config.yaml
model: "sound classifier"
dataset: "simulated sounds of rotating machines with and without faults"
train_examples: 39062
noise_aug: 0.002
time_shift_ms: 50
n_mels: 40
hop_length: 160
input: "log_mel"
spec_augment: false
win_length: 400
targets: ["machine", "speed", "speed change", "state"]
num_classes: [8, 3, 3, 2]
arch: "quartznet"
norm: "batchnorm"
hidden_act: "relu"
depths: [2, 2, 7, 2]
kernel_size: 11
stem: "single"
widths: [96, 112, 144, 176]
label_smoothing: 0.05
loss: "cross_entropy"
init: "trunc_normal_002"
residual_init: "scaled_by_depth"
optimizer: "soap"
beta2: 0.99
learning_rate: 0.0026
beta1: 0.95
shampoo_beta: 0.99
eps: 1e-08
precondition_frequency: 10
max_precond_dim: 1024
merge_dims: false
one_sided: false
adamw_lr_other_params: 0.0012
max_steps: 22800
batch_size: 256
epochs: 149.4
lr_schedule: "cosine"
final_lr_fraction: 0.1
warmup_steps: 4560
weight_decay: 0.2
adamw_weight_decay_other_params: 0
Rows from block 10, named by matrix and row number. Rows with one number belong to one channel. Each number is 128 + 32 x the weight over its row's rms, rounded and kept within 0 to 255. All counts start at 0. Numbers have three digits each.
# convs1: first pointwise conv (model.blocks.10.convs.1.weight, 144x144x1), inputs 72-143
# convs3: second pointwise conv (model.blocks.10.convs.3.weight, 144x144x1, transposed), outputs 72-143
convs1.50:158101199133063197123140040130141137114102126143105126163079174137156129048142063117127072144125109179131171083149112153128155134099114161138103111170131102152136132165078112096144196137140146097117145068094109128069
convs1.51:164100143140125137123125094065142126137158141110118114033095129115090205120100124165140094122135134107074143147171110089171134149188123137147100048092149139163117139190139064169113148095077136125167118189098148156128
convs1.52:123131107124116110097088121124145170142132085113127079096090102161075107146186139118123109131118126111125158099166093097174179187148172113080154173122076092157124142145111198141119114168168161115172094128144148023163
convs1.53:136128118134099058068108135127108123140121172134089089107117107110132077125171115128148093079111102112150086091108099161097165152124135132119137106115144160158095108108111143132142147113098204221197144157171070102135
convs1.54:101118173121070141127125127098152160162163066153158075097116149148169077167170166088086175146105066130097108166134129123135156079129196129140121153155096106161107139111112170168129109132130123119105128089095160115155
convs1.55:168120116139090135158160132079060135176187144157134141142125157134093130143120142078073097084145162127182095088109097150178131119168134112148117135181144123095159083141119103104179145135119118143137101054149147144049
convs1.56:203137159152086130127158163130130221132115126131118186140152059124096090127128151093136067148122139135106120105125090160119121109034119004197106130091152135090152176104090135086130143141083146117119107121109117144140
convs1.57:205137152152067107105099116082180143121160087115121094112168120149109125136097137054095142114144183062192089096091119158133064096128164115096109106145156124074152161138136099169086153130136116135144175101101136077157
convs1.58:119177138066159070161113147183123118124130143099153137133127158073137117114196112173153161122117144146165139135122177128120155132124108108207099135175209109172137084191115134163152159155083144201128102141064195181172
convs1.59:122073145102165116113142121118108169133147138105130120152118059169145114162070120132136109135086114124154103129095113164123177084123153105144025075174107132145166202148106154084104120163122113147155184133116088138160
convs1.60:126114144110123151060175068114129153114122071148132153081095129148124082159140117124146180199112149150149145116139116144106080077104097160132163220093157133150111163099109116205134105117114082199148134128126161124149
convs1.61:147086135121117171107168120164141131121162090122138094110153126115144105136102134097091055230114094122151142140110084160114104109135089120152080146149087115121134142120142151127182144077135167157165222121134145172154
convs1.62:112123147121150091104157150092129075138141107155150109114136103163140145162160123106160078129190124135136154200087107113133147143105123099142175189063199119148100143144102145154168156135135106151061106136107101175160
convs1.63:172151101130071126116070106082201154133174114167113119115094150149099127119144129094173069064134086115122161116175109121051097140144114159147122114129137143118171094129128088144122144124158148166161192118164153119093
convs1.64:143170171142091141117069071161167189148116090177133114128170154149135148106165089148079141110126146153115106102075078102087121141154145140143191128100091151175072178167123115099080131115103062020141100130112161153120
convs1.65:185134130106110037121182068107077157183079127093111117121141144116173130180149164161109135100120101128020139141122121173133105127075172102229141063134117145161152130090149087122148100118143134149110099124083148109134
convs1.66:090102116087091113113166199131182111136153143087174138161142151123140156148101135096127093136140118056175172134108110141115137170104036100154139107120115120122155114077148137169107146126158139069153132168105179125119
convs1.67:160057159123093107158144147106175151112181137132113158181167136164142113142120108124119151127108135099122077096156092164090126173078149093117040158152079171154065084068133098170120131105164102110112127105090153196065
convs1.68:225132135122188069131168130079191087132194099129105136097142168191159120077099127119183114105113120184204162134051167121140110159146064102123137172143095136104120180136104101156068158159136190094156132152131107105136
convs1.69:115095136068126160174155097223123111139146160138109135147151176115124069118154105176117124130179103131109147110138132096143104197120103092130124124089116112141152095193097104119147175151150142143124111115142159107150
convs1.70:126136083158079129153109134123132154133133190073180157078079103145114068150108076085070087156113173134238083116104128140166048088115107155172124129125132123113125189120120077086178148112137089158053180133130155106140
convs1.71:141072109136135112200096100127103144132211105165123152100092161104143123108076147145094078107115212122139159146143148143141123143145139161082154164124167162098113119183172178133122139139125106132158087117127093181140
convs1.72:212082131118087152090119173120113091146146144058089181148147043126130107166114088167108106097136082075154168101088118118098140085132093097121140135147117120102138148121090149123114154125154180136149070185129143148112
convs1.73:076149159101200048098123138126131105122128135090168137142132123129121103102138164052112116143138083114145128153123160122122149082130112145066123151152137156170141130122075103144125213134146080052122158163124132099158
convs1.74:143123148111093159047162153111123125144138175145158118076151147141072069173136148117111163141082150141119162127123160145090114173150123089108148133145103157143100125162088145077120142094170079103115136116153123116156
convs1.75:125092149119139123099089160101135111135112133074157059134145122110080175125152164107110095157077143156150115120113107160130073071125092108184135134132086107123142120151170109141177160126101080112108117107136204119103
convs1.76:136135091206148123169117118157116114114145098170146169063173080131134130094156157137150117120130149133103144169098125172105063148165050143146140114159070138147180132120124057136150129158129117134068088109084081071152
convs1.77:124167101198154169158092143145100133124126134146125162125159145140184173131123176115179141101135186088121115107128155147102111131161138147100112101182117110114122174122112053108130148140078150175154142125142068141136
convs1.78:173138092078150127187153091148165121130132084145153150199169153117162157165149100123126176107135138155070113138178121156146093143140114148110140077112157126127164156127093147148118101128068092129138141162080148075140
convs1.79:084119104151091114165120134108183122146146061131129093140122139165118116125094108170062147117169046154116156161155116148120134112093150141118170110111153125104121122073082113090098140111143167101119140145161090086099
convs1.80:175109073071124143110106128110127113155114087142143125165129091152152139153060144143099078139162139168208097147142135132090180118109107161129145123122109176133167108098088096119152163155130121142169147110131070116133
convs1.81:173064119064117128138110107137130102137192113121121100130126206107183163179134078100145143132114151136099129135147144101109132156093133162070134133125153143118117067128076091149173117132183124110144108177160102142142
convs1.82:137125151093072169078099113143162166123129139166120078064128121077127118150117143108104127057147107147125106140145143103087121103103174131124150138126170125138152067109109146109104108132116087084194196155146114225111
convs1.83:146110222161103105119143166092121125137114119175127119129167091126098106164175101137133173130117101105162128087142128142135133113158133157132129184146170096148151099125139128114139115138084139152153126117148123125095
convs1.84:126130177156124118097162169129086146120115106158103106100183180111188221120105156099166151194139075119146149126142103244178145104104128077122102112075112086125103085158130151106126103097095167153137135172096160121172
convs1.85:103136098149065095132149108100159135178099103141111126173130143187118159201149073084130121091132161067116099158135141158171071089110180117152107152122159153093169125158088141119088153103168136103118164146116148133167
convs1.86:146155104145125160144164185138145144091082131051161096144155169141083127160176130149154175195119138167124095117137148179151121135164134157092116143098133109091096199121163100143157109080125137088126105172130120134143
convs1.87:160130106188112163146083109102147178144083092104152121091143135183097068146109151101135156114155135138141030105122102131104183081173093138142106193124111102144123108077137102166183109084112195167107119115101152136148
convs1.88:099145155138108164121134125153142151115173151118161100137084150095132149180191142129139166082133102126110130088071152143155072106153103117044144055127101029154178115144103137152148100152174110134036152128101138096139
convs1.89:127101121214142171147103104118120086135140107145045110167109178189114081151116138130128133102082161151120073100134107095114094159154091107087104150134129110122118147131112043137130155135187148155093092124088104106125
convs1.90:150066156125095175132179149172143196255115134142134145113125113124186120140155186191099163108133110141138158131148129171116135120167100069122179125131095112108117089124107069162141159131086127090131094071109146106140
convs1.91:100163135093140068114173096123133129140143100080113094136122144132175104150109129154122147128154152120102130128148132122180139098101133094113148179115099136041226150113132094132108078141132119101168064116162149100155
convs1.92:095133166182127115174192150090141141134116214133134122109156134081138082110144145138162072206142110128136089141172114150165101088149114088139147137128045133111133125147153135109138137115158124116176085161095064059118
convs1.93:142089122128197121061121118180085162119127123128116169152129083132094207124118145127163200113172121110104115100149105127146173184159131140118124135131146069169127155134118047139088087115104203112062127146116095078141
convs1.94:167142124117172162161130177122187201117148107100109131158119117144091113131120133098101068134156112145068118153145134150159214125112147156072124180073163158133109095141086169146180148124111133136039047154166202165147
convs1.95:111150123105126170153112161081094210153112080102110163111135144162119164169098141079042166164126137128131203099117116135129092138153075128100061050120116044149132146141121132156151125129101128148115113147130109161091
convs1.96:147184111071101165092138135107145150157165182076094114171178179111134093118159139148139083093130161158116084110153187100206111154113071092132153100175185064113130081165154106107086176165119111097136156118132120081182
convs1.97:140058120121145087151178120164132126118056131099101129103131170123139126113156119127106190154161121180090109227144129124101144105202102110105136131177131125093204148140008142115144072137179078190140108146131168147164
convs1.98:141100141145075107115204119089164179120082137150123150062154097156109085126111097110108126117157203166110095135149133181153124160119118181113082123070114162124154110106125125156163140172161117173157103147095069135079
convs1.99:114125084087124143146135123108109174124195135080135108119095122132120165138165135148121088094108173142118154130048130153157063141103114102115121130141104122078134089085108087145065078105105047134194135125155094112125
convs1.100:104204139101090107085109139089131161144131117123139097134129138061094089235113142171159126131127119114153083129191110140150103133170118121133132108104139103167167135167101115132111157144105154137087117142128112081152
convs1.101:160074106136082109135157184137102141099161152144119145098109060158123132140166043103181177121115107133121114146127085122084107113124155123086145151084112135102189097132143127110106125130183192139120086149116175114133
convs1.102:150080132087150115138167079160118213144149070159080185160136114157120101161106135136123131131152190150149098118109065161121101151143175118166124150116089086084138138146117137085076081141140134085162125051131136134137
convs1.103:120115123120090150075093157132130108160138115134142096188127159132116128126118144113197154091125071123106146096106123147165134133106088111000119145117193149143135130126079083144080094104144187157182178134113105031135
convs1.104:173152160071121181084138159105143113109150156100082156159126127118083148132062164188152098070127074098136107088134131178128138131135157082122120164114113129112114081160083130122168151058170138163132105161145128141109
convs1.105:117147099118169148105156096064115103153087107111166111111157121112097094213135086089083168147033145140142155164169133142094114142084144134123138135152139158177104094150102149121119158160135109143148127077127097140118
convs1.106:118027099105152152109118172105186105134169155105127092160146095159066122154116153186171152098080097136140085123161153058109085141151114082153167114110157112153125114125168126118116154103089141164107156125097196110103
convs1.107:188149162159134122146146144118197118104092141086153067165071203181098090138179096183154162122080109135123158112116160089117100104103089128098105138144147149153128129128104123048118129132137108141164109107094087148116
convs1.108:137175132145109126110146135201166192163137138143214174139120040102128113121144114128147116136139138150112089189150179133187099172040136199157090136110130138187171143176135128132127132138086142150134136055178158170128
convs1.109:130156121122196107177192102100157090158145067110104127091113113055207090153155109090094159090120151138055139144087171137109112138142103134107127164115141149151182193096163074098078140190107149079116175143136175103101
convs1.110:117188156069101151115132141129140132097107078084180128118135101134089083151137173158102139185148133117170192144145136102152116120153075122118171092081131159143131096120121167098108120133163163164147119180148053130153
convs1.111:121115071108108099131076221116166140107166155140145149109117102140116154123126090114120155112145136158092122061128133117124148182145165117197190091134120108107136118138147059157159079211103118113101120130182097143130
convs1.112:138048075132085091109169127136163124102149105133116155116093120167107131111153115127145081188186146147116085086080106127155144139101171150176129095184113112096141164117134119116175080129114129108123113132116130056196
convs1.113:138126157120119077120180123137126125234111142159118147095159109118058124126135176168150100157138117070147151111078153097100116057096156158083124168073154125113116111136149127162147092099100182138136128157133145127134
convs1.114:074148165088086154100101076154162171082098123125128148141160128132206142146143136085078138136115130090143152097093172141142076132137103177142132147163090168172120138176078147146108140097144133153162138090089135189209
convs1.115:131163067129130158130100121115113135118112090155144116130098147164143114147124087107142121121134082126153193111188168106140111141122144118183161115180109093134111232177133088107168177062077158076150150106151130059109
convs1.116:097137147094138194141135141162083114127136143113167129086130139188131090145152144134112199109151150153136112105110101175149110071154183113132129132078169080157103155070111136158109071142197103156122104067158070140081
convs1.117:145184132062094065139083158142117081170085143108159123114127132157082203129142182104063091092084151112189123101167144152079153130147145092079158131092187148175173101082132152194129102124085119162076090125171182088163
convs1.118:150123151101131169139120185077121159069063144085069137113146099144102144154141175159099144143131105085125111136158050160136152141182043104094136151119143083155156111173179110129120182098199079154136171083128130135097
convs1.119:145082161127152176140133113185153090139163178153174175148136108119172064139177138107061171173094147127075125137113075161127163108096124117097175126133135097129172148142096129131092112087171168131142142104090182134137
convs1.120:134150172145164122132159119135224163105126242199130138114180148144122142109190116134105123130137103118097063108132106159123098149107124128160099158143155179163109121136126057120125114105135127125141088164129130171156
convs1.121:129045121127123136138155117173036116140156120151135107169128112101114102155063122062125174126121179089122085115133073120157136107108204146076051125154161117152178172154111106088130143138147073204072111069125134129137
convs1.122:113090119161163138131078084119160096128118035141126163147191152122090083099181103149146139170136103118172175126127109168074153130144146141174148094160111135084130141138173081099127123149190131139167115115119061173079
convs1.123:176166182107134164173110152178151128126184128059177055169150115094095150122178108092121168172093121103119100102138097104147115088159153145120120093108144147088130058127168089143101208132163130086144149124115120176097
convs1.124:166087115109092143099120135179090164114137165151147184132215102130123156142174132127144164179139190155147063140152177128183125141152151131096187153086101147112160143144129180108069113139119121073075105146128145145134
convs1.125:130123138121076098143142183060134158154112111118090083148154077138110091151130137044135174150157171124156083134119095092106120086111108174123173150141156144161241148118133148096089112121159157101123152176137154115057
convs1.126:150133131136118155088107117180122089148081110083061156093157099127087143133125080156168100096126145073124149056121094156144142110104143190119121070126105087088123173130141176123180143141111175130137112120128087146091
convs1.127:128087137050149103156118080116111093158131123120075144138147116156121132156176127097180134069133127146145089129095139099104089172165088124072055166091156141126140128138166109176175130112122123192103096122196097131125
convs1.128:161164136129126157105110145119143114116070125080166149154157118160130113053158095106147093142089125181172107143166158139158145115127158074087091077115181163126108104155029108150141147143098140139108130105091126151168
convs1.129:077141131088103119118115188095135105131082107167122121113175098131091158121075115124128105084180158110142096123164114123090093133101186119123123085116087126069163142152100129145119115149084145135078150191114061154114
convs1.130:090186123147094124102161079149159096165095101140115077086137113101193120141106134122179128076144124148121125140109095108057109181153159128176167104200127140114204105119104100171121070107157176122140141169093063132091
convs1.131:107158136171105138154074155107107169126151175123101134100105141125100075156129144119118111146088166133110167141106087105138103111165148115125168115146058057092192138118087095196125119099192230159058109122114143124049
convs1.132:084150201107122117130151123158136123130118148133085121094129156134226171121133187116149130117176194156172058123121146138082123123169169098126149159098099105132072123141155141160117076233095136096150117140145146135125
convs1.133:155129216221148088205188125077130145125126193144117096140144138096130105132150126104115144153101115114115158159146110137100101120132119144128146157150092152150126133157123072131129112098089119105160080072101092096110
convs1.134:131124131141147101086224130154152118106121139117190175145146141153099121133055091128102144116169169134108078120149126156155057033123150146156135095164170126121140153098117122091152110112127086104086152140110158185120
convs1.135:149156136137129127181187072158111117166171101120080161134145133144110080108162134123125119129107155111121159133146097147081081098146128109082138092111099126132077132059159164163181161129148155164087142148144119155094
convs3.50:125180095110118132092057138161106118166103097139051146113174132166164125034107140124157166134049134110133092162076121135080135145136188089108158180130096092156074120142116153092173076136109140130135144150134124149094
convs3.51:208078156127176071078078081122134089166126177119193078146168123136064162113129120123146107125109147158109185071148094157154117133138100108171112150097137139095163102172105157153163140058076114110126131139116120147099
convs3.52:130139112205096126086146135177089100148120152090135174125132127122148116111155125079113143110102131091149170151114191104125091095105147136089169120095115142103150110037087149158012114127120092108152099116117166033129
convs3.53:153154123093161133229144128169114144092154172139145080087095138139153088134118129096156090182164116096143177125116123183123121077126116114129143108156130166134153156125155104147148113082100200178210148139165159196117
convs3.54:129155143098121177074098166091072103089123108174104219132080134163112156124108151108134083163123214086235182130099149206122113147148150132123102157144126135165107210200067146135153133129103135110155113139185130107115
convs3.55:098156163105136104130126183139145123085083166190139143134122133112130132091126126121109145115162151113130144093148137164114154132145144127059104167159149157100174081068110124127130108101116197133145098079191067118111
convs3.56:141109149139067145132139151140092138141057117150150082108135128110069134143140084095137136145157109135152102118060134164117130129255138142121133147148068118137122136149137145117147081130180086095120101137107136139194
convs3.57:187152138070137124096114181157134080153156115137125153084110119075148143130101155127128109113067147138123176164157130108147123137139130141127049143146156164126162103114147132072161148143114100151087141142112144174137
convs3.58:109107166116127093150157125101172106130125121104193105136103176123105118108107157137213138083119117190114124197142117086148065124138146133123169090124079144169123109065226165103109111122093123170170106077161176083129
convs3.59:146051118182146178165065122097191097136124127127114111150073126162131127085139110099125074153153153110181189159156163186126161134133158129108130082138157139188149105109121166171162121170117125094160078113131155142168
convs3.60:116146140116111132051135106142102126156121213148129068150090108152123134155093139171199133154152124102089074104133078085141185073113109100055101197102106122164131118117123152102148136144146090125105109112198146063102
convs3.61:081138149109114145140190122180158136141111069136102148147158093103135180139108095085125138139111158128032065108173196098178096149124146136129166166093174153175098140134176086170153160092156092164127155156152101100149
convs3.62:116206144209077139133129135132158070079139159170081120117082120119134149111098157122062151097105102175097135207100127079145124096190166166120135073083147095094092126057111149160132097110106141131089080123144158143170
convs3.63:177122162146096155125170110105204174152093167128137189157077156112138121160080217200148120114143114106155055152133116104111101057137111111131118123185143140128091136123145103158136171128108107109129092074164134153104
convs3.64:128137149142095149152086122149116137138164057110069057132145186098104124174140097171114081123154105145143128137104185169140104093151094130068152108085073159158108071154166145054176092143144113110140124172097179130125
convs3.65:077132032159138106184105040159150109092159144113161143123181146104088089206096143096144157134175146087168123136126171099147152137129122131175119098098175164056111154141089094111101138143173119135116125139145178100134
convs3.66:097079111111157112039126144118093151177133141205120155147161118109134071103159156068129125105169057115130150086121123108120121146159171142123157141141149118162189100052131126122172086141107132096078169133157122132117
convs3.67:066114109071123076094139158144073111152113129115140138120181210178112150090156118140135073114140147154127126161137145167054146147083109139096151100070181147095130149150150140130123054074113152129111153164172141137132
convs3.68:112068096164165118096138145082121134099134132051077149097071165047161114148128182154132156132149160087104111100157178136144107114137094162171116110166118179069152133126130164132120144076125117147141132184199153162128
convs3.69:126120112114099130143089146149110135075101116106214114095141108194151094128149166135113186147000112137090116176120146091093127115108100122131139157150093137164133108109101135099168087152000095131114121126144121127105
convs3.70:122170124046102174163147142123134076166119137092099157168120133103134126149134138171121176161148109173093087112090136029155124166159091125135139085135135126043103090137097181117127142131086149095138074148084182147157
convs3.71:126165132142149157150147139140092151112163114095123140120100201105091167128115130080056164109178113170125101095155120123095103176090056123138105157127179153098089152149068108164148117116163135121136080134092136138115
convs3.72:102104147080155132084124147130147207130124148114098097167101170127158130063188104130116086156136135080092097147083150113175149148129091123068187077133135183142146153066091089176165125194132116179119118092094122110080
convs3.73:111085130117170126130127175096124112135102096100140132109155127122171133157124097122116095151075105127162070130172130157091104117076157095171135100051068133176082099181106160135088086069174084156151114080086192111054
convs3.74:085105122102190177189175148103131142136150168136120148065082159154091152124165158150105121149141149136105149111144133104090114120124068112082122175116161098128134240141098134186156080107170187129137149111109169136144
convs3.75:086114118131174137068148159097103154146136082120109122099111114147128152156133167154078135097139185126087185161137097112077088119184075142172209163149128122125160179110149136134143191091107159125070123154163147164113
convs3.76:107113124107078123225076107066117220132101203098103103139143184108132117091123064153089117093100122126151084091083123084132173123143129127110116172138145129127121131155073135173112117089163135170173104154080101123114
convs3.77:055164142149106118063144127143094122111114160155146067133162165148113107126139115139168102112138105147142087131157096144079079118120108122102113146071155155131181078115185048136128208156106107187124131192142140168099
convs3.78:091149086074154151131127106167127107092135088120122116159173111104154096156124121148123122136148093161166075097142159074114132143115203122223123170101125143083130079088136175155117076147120091058122070160140176204100
convs3.79:159154126139144137135190073156106142103108177118130151107130145174108102147134099146048138131161136078135154179099128110122128126115101145123140101108026087112149134155162116076132172133125134121214143140125103054112
convs3.80:078163157161133120073079135089170108129165171130131125077071141138101126128134173125119133210152141155099129153149084130131193179131088177124085160132091167143131092149105100121158139115061088097093114154109091119108
convs3.81:202032127131109140135092151120137117082159120138121117190140105082115079127152144061130118125161106163108128101105140142170146141152248116086121114095194139106138106126144138088134138158155109124142126189152103158121
convs3.82:130092122161129111230135100120186131136098114136138172102106111121163121140122116116093144121119158117154104093107079115080123169140114133123099121123144196100092183089098185157076172118149131090154166137101169176169
convs3.83:149083117102138149080113136160142118100164152099121159173145079134129143104089114131123064153109129090115126116139093103079136130141046075105075088140151141138103114117138192116102171115225065107129100187044055116099
convs3.84:148154137172153136170114122134107104115140140148132192178096102076135065152069115146124157177143181116214087108130107088098106105171081119122092128073111138153123199061165126112114128122049088149115116099107177165126
convs3.85:122114096141157105127090085149129160113097088069063166145124096122130089149116133085144151169116109118145132111081036137145130143095120091138075099149173116084080080082115221111089104085145077121104069115186187133139
convs3.86:157114083110193149135158115170155184120119113164121120140144132131148131127140125113143166152133142146113145118096077092101085147117150141176144091168106115165140150188168151084182131186160105164156119140159154126132
convs3.87:158170116205109128138127131184072128153060194120108147126159166144112170141127161068182118127106118082160137086094097083077109074130098092110129142151152107088095081146140126157153110091186156102114157171149125069154
convs3.88:119078174104150110173078145100117147124157160143140135146136062141123112218161097133163146072137138110113082119142130081146142165135126102117126143133128141136100205142154159155118138157124150102081177038122121088138
convs3.89:063160120143139134054129132184131162123131052134147138123074108141147181114112154216094079055124082142117104139127093057148090162118167123111164140120197120188108203120090161175088143139157105098119185150119090071080
convs3.90:142118172177171115111186098086156114128171134103103197160147130142111159074121162215165118167139199096071102086151138167122148166150102185168139157132159139100171096219165160144114089072126128090157132130153122169141
convs3.91:161143172142139099102118147133125157166162148139107092107107094139173112028159134131123171127163161089121150188114147177144187135117120124121099136145124116144160082098121140123081104167139174091124131121121113167130
convs3.92:070096143122093191112068160114039135125090171091127111151145113154121064165134127127115141137139152137140164186147191120136117105139174156133082102126108091157128104112094069036114148168086139149128087085093144130145
convs3.93:132170105168142152165090136154122146136084095107101111114125132115128218118136109174194110090137121161151134114134165138189084116120164142172101110104144131187106106132149172103183129088155120101159165143085166098112
convs3.94:107120084155142194114158117143101104128136127131133123109122126135153197096170130053081153163125173106140138153130096147139169164135189115172167150108162086165121184131122148177117189102156180154155160101162184146095
convs3.95:106074156049161137208123117117135120152150201168187179132074105142121076131155097065094102104121159137078072155115122093114157165142127151101107095193133125136126176105140107140152147127145102129121175101105136087095
convs3.96:120155141029175157101146105177100092108121165113107159089120129133174091080071075099152186101141104091092087122088144125106061128106111124145141054106117056104138104126140100054128130123136080136137146161105119080202
convs3.97:108092125138079166143112182060146204139157134184133116059110166098167127099183151127149131154223160173113141134138110137110104114072088180133122150154105160113150142132102115109162137160194173129124130150145096151088
convs3.98:065182111206148146118171127139157167074131094141216097194132125160159145146092095133111156129187094112132101148167116162119097092115095145129141111102121103155091131124119171166089110088149143191157077123109097144172
convs3.99:096133100142143117106122124177093034123147105159212112171120199159103066169121109128191179119117121161106149140069112101165169109175141104131071123156103106120102078141161130127140117098120146158131103123074104098120
convs3.100:122131139084108065084103102105102136117115141122119165084132107105167119056086100101148187125094127104154122133116071094103150158107088091136149115117134132120141207131122157166076121109115131093156081112112120129122
convs3.101:143089133098138101105203188134189121136115141081079054108124137096140194080149104130139112156125125171107178094111086110190156123140144117122119146016114136133114123156103181121096124074125155123110129109089144104150
convs3.102:092161111126183122091092131110091045153116154119112115101131167148128138167144117154078102078140145153107119167168182101169255107174122119125170154119110109097126142139106109143154179143131093129171177138104164129093
convs3.103:114183133115143120138116102107120105147180091120138063114084117078130100116148107213107107133097094065123147104122144103115099081133146129088112107090082113128163130137125100105076124128132088170145067096123222069152
convs3.104:096149158094095144123146107126098165140105098083150154146108159081096085091081130116116171138078141070105087070092174152087098198106155183104120125115096144116090131101093180084084069127091106101127099155113137137104
convs3.105:108100108101090111130196110145115116096097122096109124194087105118103148074161157169140116112142155135113140157153110117150151090117124092133127117113151190086167191085173090107121139156157145173138127150103166148153
convs3.106:160101145148117087104175128178167130144161171135109122115157106109147165163127144172179064126065117137169185070154110053141101092122148130098150092135151162125102188158157101136159151139135127062130128134054077143132
convs3.107:096141118056161093152094116117152119176131101114042103145145140163123070117067176132148115108148110166138113107119152103145204181129126138126100155088142105210154104107119127120179169113148144033140171150154100112128
convs3.108:157185116099082111106110122118155100135139144130077110097118128247181144078255097123144095109116133091114164077132111096112154178118179156117148123156136148129124134097080094122147122114103165088122086159131081100126
convs3.109:163084074122199142141165091210153109151146099109184208093126131128082093146123076114134109115137121126087105133170094137088139141135107110150096119112138120105141160112104166114116135039087116090116149071107163120109
convs3.110:130080167160125124141107122120169088143095148125130124069130148171119082147116132140095172068145133146112085154115169129156187170145120108116136119204123215173146130149112129174122068095104151119143102173151136164124
convs3.111:165145203117141147112180142129156140128118071119124157119117175092121123104157145154162130147140128108124153081114083086162080118094095197159131186107114100130113153173067163167074127092151071166123139164058181154117
convs3.112:189128146186096115127082105152162170117141089088158168080197155164113120140116132151102067126176149134140149135175124121167111150118160134122144141110152132134154185123161181140129126194151114138104071130166141183150
convs3.113:215085103124102164066120172107134185162152153143138130100120085112106161105077158120092135152115113099191162142144107104115071162087124186129127151131101184145105120105093150139091095120192147135151110148072088071121
convs3.114:122111097101126135131096187115150170141164178151160165179148112120149124130088182128147085079117060159143098096144140131160085080120156193128158121158121150166168127159056127183163106109122150091132096137109054116097
convs3.115:174147132107110120150130124135113096126112115140130147168097078127139180139089144170111196141080097116204131105154074157122154069125070115093151130129186124117075054141071043107116160112147103165150100103109189095094
convs3.116:103106073163102092144132164145101176152129139045134119126133165161071102132168101124089203124169174163134130136118120167142135110122151164143183149109170126160046114103103064164147126156106150082112131074128165129122
convs3.117:175134137192082145190145132159134136052133097141071179136110142133127094123123224102112115161085144138189068142173125139099147139126093117140100174109120104097042129159097117159144106129086214152098167115155129100108
convs3.118:110099105107116119142152057138105137115135155149136102083170086150179146170107177150204105119105139122168154107079082143110134163137153119131113099155104117086147101148116151150089097171202168139075150063138108124074
convs3.119:125135134102147158134105119137125087097171068152196112091075170102114090134179120156154160122136142069181040168086152160117095112112114177181099087122145125165137144062158173133083086173146122124100116091130161160111
convs3.120:142135099120110147138088145160107121105104089087154148153084120148157086106169121165161133174152132144130111093146152153172085170144200101109144063099071114123120122149177109151095130208111089144109148090098152105121
convs3.121:081140141152114194149068109167174070167121091119220113111077146144157080119153199091159097097145142125134108162148212082134112116157097130140113152161125085104156078165148163118126118123126077117177136095195129073169
convs3.122:149122143108186126072163145176123167129147148151115086139076148094113100179128181135208112113138179167084100076102125151178131182128112091156163112096092130124121150082060103141094132098094163191113157128082161143133
convs3.123:123109141138145139095133163096102124119145148040099098152058091095143108132168116138122161131115173111085156141096137127117113100127104084128101138178082127104143108063157076124103151149141153153176154089111164040139
convs3.124:147133133165138149199179097178111174081118182150137143126163118135172152094072116070143102144114115171108147102142145099086190161132195140156175082097154134132157155168154146177175167103145156165140084195121109144100
convs3.125:132179132133086117082161102127095167143116121157113113069089108103085170168129103111174136149111085177122090138115102130140086115137079116117127083108132138118127108100157096103170131113106052081157115092095129132094
convs3.126:062136108126120200125152119125133117091146114155150100142141111095134105162129140175164097108042037103157118125103141116164133116127164156088158184166132106172119161163104113129155112068143116135151112144143073116122
convs3.127:164118125156105070112094120137169168096139138139161163167168123117126119119095119128172080139105119092207188104155109134090077087132109127195123087155092158081101171087121131208133153127120149086095156133117144121127
convs3.128:155037137093079124133077107094121134173121111174027100172056182165117153093148143097140089100177157126116120090083145088118098109137141130104128106176130141109128093174188136116092124159178133109127080137195084167161
convs3.129:118095135182107113114177119122150165108130085153092185111103120163194105154116078132145109148134147049149167124151107182136098172119081131083134146122157148113116116144189115123170158149172148104090128066108073175111
convs3.130:133129132174080188103182158162101179102124129136119121117108145139133141076155091130170145138112178125136073136051125142140122116145154105125126097107141098095135163150127152146075173156116143105164125123160145128171
convs3.131:107087108158125117084141126168202159110149121150135120108109119119126072123099130195122092151117069093115150099126126077125174192127179105120187076123132144131179173157149118170112110113142110066225185153146157148167
convs3.132:107056113116112128158211121175126201109158169116116176151156108113170130124139144103172151131148138111136090134110103142113053125177142159069139102174161118051120161149136103165161130185139142180115163087119110111183
convs3.133:088099104144102104077111100089164139135144169130140098114104127143117075152190098144047074149125148144096187109091139169146132101125119136092084135124139169210086094093156073121136150154132078178115125135137156144130
convs3.134:213088136105162125185136117173098191114145118170137170112098177175129082116120141107185120156177083127164192127095155149146129138124150125108160142164070149149121128097095148180169114080154163124059077093127135152089
convs3.135:157116130123114117116132102186118122129154143105123127125148100071144196098215083083151108137119113045103161129104146142205100170089187110122105145082112142105071115109091192138119109131160135144151176094113121111190